A small model that predicts nearness at each pixel, trained from scratch: 145000 training examples, 13.1 epochs.
Rows from block 2 of a small model that predicts nearness at each pixel, named by matrix and row number. Rows with one number belong to one channel. Each number is 128 + 32 x the weight over its row's rms, rounded and kept within 0 to 255. All counts start at 0. Numbers have three digits each.
Before each channel's rows are labels from the 100 images, of 14976, where the channel reaches its highest value: "lies over" is the class under the peak; "patch colour" is the nearest of a few named colours to the mean colour under the peak. Only what is clearly more common there than usual is listed. The data: rendered roads seen from a driver's seat, with toy cars, trees and houses. In brackets: how many of the 100, against the usual share in percent.
# convs0: first 3x3 conv (model.enc.1.0.convs.0.weight, 96x96x3x3, each kernel summed), inputs 0-95
# convs1: second 3x3 conv (model.enc.1.0.convs.1.weight, 96x96x3x3, transposed, each kernel summed), outputs 0-95

lies over: tree (71 vs 1.3)
patch colour: black (32 vs 12.5)
convs0.22:157106093157158079146164124163114107104051135077137125127183116112112059125180090057131130101128107155165119147117131180084198083106090097092127142119141067189113108124116105074111085153129168100126120136165130143104161085100118071094138096128113119051124106125095151103093112112157090133
convs1.22:086093127165156137174096177059133076138117129081094085071077081114161142052067155112105140110112101092144141107138115071141204168116154106130116082140138118143161160177105133132100127141122093144102104133146160139182145133190151128130127096146125141128129110098185113094163111104127172050

lies over: tree (54 vs 1.3); barrel (29 vs 0.4)
patch colour: black (35 vs 12.5)
convs0.29:137145091039123122145121143131114120108087179111101111110167101155121148172173127108093120119116111185132102104150165145094145089118116158163121125156035100131136196215133113121138107185137173119102186189148137125159086136164132128109159103101130156083129083135140153191092165159148172145
convs1.29:099128095118171130158083116148108100072125091132143068111107146117169075112130099085062130101117093126083061100090130133088110085114115145101089041088109084118072115054100131104133166099089108131138120083129116142086115098126090128121097127123146087143136131118099073075097077105092079145

lies over: tree (79 vs 1.3)
patch colour: green (48 vs 3.4)
convs0.19:109055070150089046186130067106145126160112105100100088166147112099081101113144092126113140123093078155112161128162113129156109138059094184060085157119121070078143113094091148127072126103103133144092131128147152150126139092128157129113183087081119120125112088120143145097121104075101116101
convs1.19:135184112095077134051105157128125122100060092140124147137161119149168131071141172123114116090148140196052141136065132126122186133178126118096133098134092110127110111158120100158112115162160146116096103111125135152092117120086122138161022148052083130132119124106158095118134187169146140116

lies over: road (100 vs 34.3)
patch colour: brown (81 vs 32.3)
convs0.42:117106102137108111158156111136145095099131072107130119096134101040107159072162129134174142097124153100086102135123085147169130110145093055126092128127129137094126138119084130127099074096080079126114143114103137117065114142131068078106110073117070141128139142069180165086107193140133147048
convs1.42:126147111062080117096152111064107145161118115128092079163126138165085091124100126130095147144130086100146125147106136113120163128071113202046129104079090074118152135114124102184115091157126100057134117115113153146182131125057120128106138081074123102145114125145078092171124116087122062100

lies over: tree (53 vs 1.3); lamp (43 vs 0.5)
patch colour: black (51 vs 12.5)
convs0.2:145119059105146061150123162126161096116138127098063097097125125109101128129099155127124088104125073134102154108110139173101145137081136120060081129146139120166169138182107128121144074163154152132087167183127143179098166095076092145109083131088098056115048048105111135146117135130134133109
convs1.2:085105144082149089122103175111136084099085130128147105119135103099105122123121170120089140148090155151214079103117113116171205085132133117146165070118062136141105093098128111167116151180160157161130070055127140113140056157149113106126119122081144100153149132125139100089065081106086128091

lies over: verge (63 vs 16.3)
patch colour: pink (31 vs 5.5)
convs0.53:134151151151118134121166189147163124065127122101167119086160132146174147099170143110092135069137144098159160117146163144144197128098138024108115085148183106129152129181084123117182120132128138145177111166177152110152122135118128099154077059113109115101169142124190146099068131156162141163
convs1.53:109137069044136161142102114095107102162151125124055131142090116124066091147111121124105124160066101193130110136145114143121086130122105161064123114077002161138113123085131168128111124132122126140077140116087121088115149164114152111082159154174134122116118137141070126148153131121090084085

lies over: verge (82 vs 16.3)
patch colour: grey (52 vs 21.7); green (25 vs 3.4)
convs0.48:178081083157160127169106127111151136166163126144120127120116112098169140084117106109129111155115068000097101167141086145136165114142177144112110123122155126112123191113109168142121106146140109113098131127124131152130144071041037154130160107106124132170116128086155143063134157117141103127
convs1.48:087121109101143154072111102128091119079113122107108107058139106109100065163136091077078130073110120059093125119114177134178128129096090142083107072096103111089122145122084091147131104116105153109121135101154101123116082123091085098122081162058145111107136062143046096100145102100100127103

lies over: tree (72 vs 1.3)
patch colour: brown (70 vs 32.3)
convs0.41:161156055151128159124128144102113109174154121104074114140088103156132162138112126118126091082104115098135099130132099158066143101100143179081119104125188119089159193173112117180196132185149161122101111147116147173104097148065104115078121127048114081086093100111108165102087157150121127092
convs1.41:131154141100164059086114148120112106078090139096118117083156128088104103133151152137129118130139165096119087082090135122180147049137122035118096086183149098082104114121155114087132136116152135147141076074090126069102069119094108135142116126165153079128097066125169101079086107127092137162

lies over: truck (30 vs 4.5)
patch colour: grey (49 vs 21.7)
convs0.36:135100083096126106145115171120158114164125083155100113124061202084113105059030123137097067092083132113099138104146109114107115139112143087128103122105073171114145113123151112076084107103129139156121096165057077175116133103154145133129135119130168089145101097147148108091155103062151100091
convs1.36:127191124101104107098137103108108164074122144134144122150157128149124147135129145063166107107101100127118086185119136097141116117175132059125151150157069043124154124079156099155115154091113107072085192081161094111120135086139095106081085062136146148175083134082092122156137085112120139075

lies over: tree (100 vs 1.3)
patch colour: green (43 vs 3.4)
convs0.30:121109103123113123157115049114074097175142114087090138143120108095107096107171102116128101089143107175168103107073097104149143041085111079097125171075110051150122125068105095085135161122110082112095131143141119124110133132128168090115130106124106135039056107135125106095118164098135097114
convs1.30:082153102113108071063120134092137111102107116154190101104116148112148123124126100147107125112091142135071095140137128128113148112179135106148113058149038090062099091074120149107142144134124132100136118147111094076113106209120102192158129126116126124076183103136183076174116141113096068129

lies over: road (100 vs 34.3)
patch colour: brown (86 vs 32.3)
convs0.75:177070100103152104140158077111148127162159086114123131124115084040121096110129135175174123111113158158056097126123065124112136084143125135120112155109091123129136100077147096115081067096110095114094148092105141141115150079104137072121081134111092117096087105125132169110171172101144054062
convs1.75:049125116119096118103040148136099096154154151160091076058144113137147107077159114081091093139100118103121104101098157114175158111095117102112141040138151101127127181148099081071130136144130153073106104129142091056109091163121109099109149096129114138083112107109108094120101086094078141117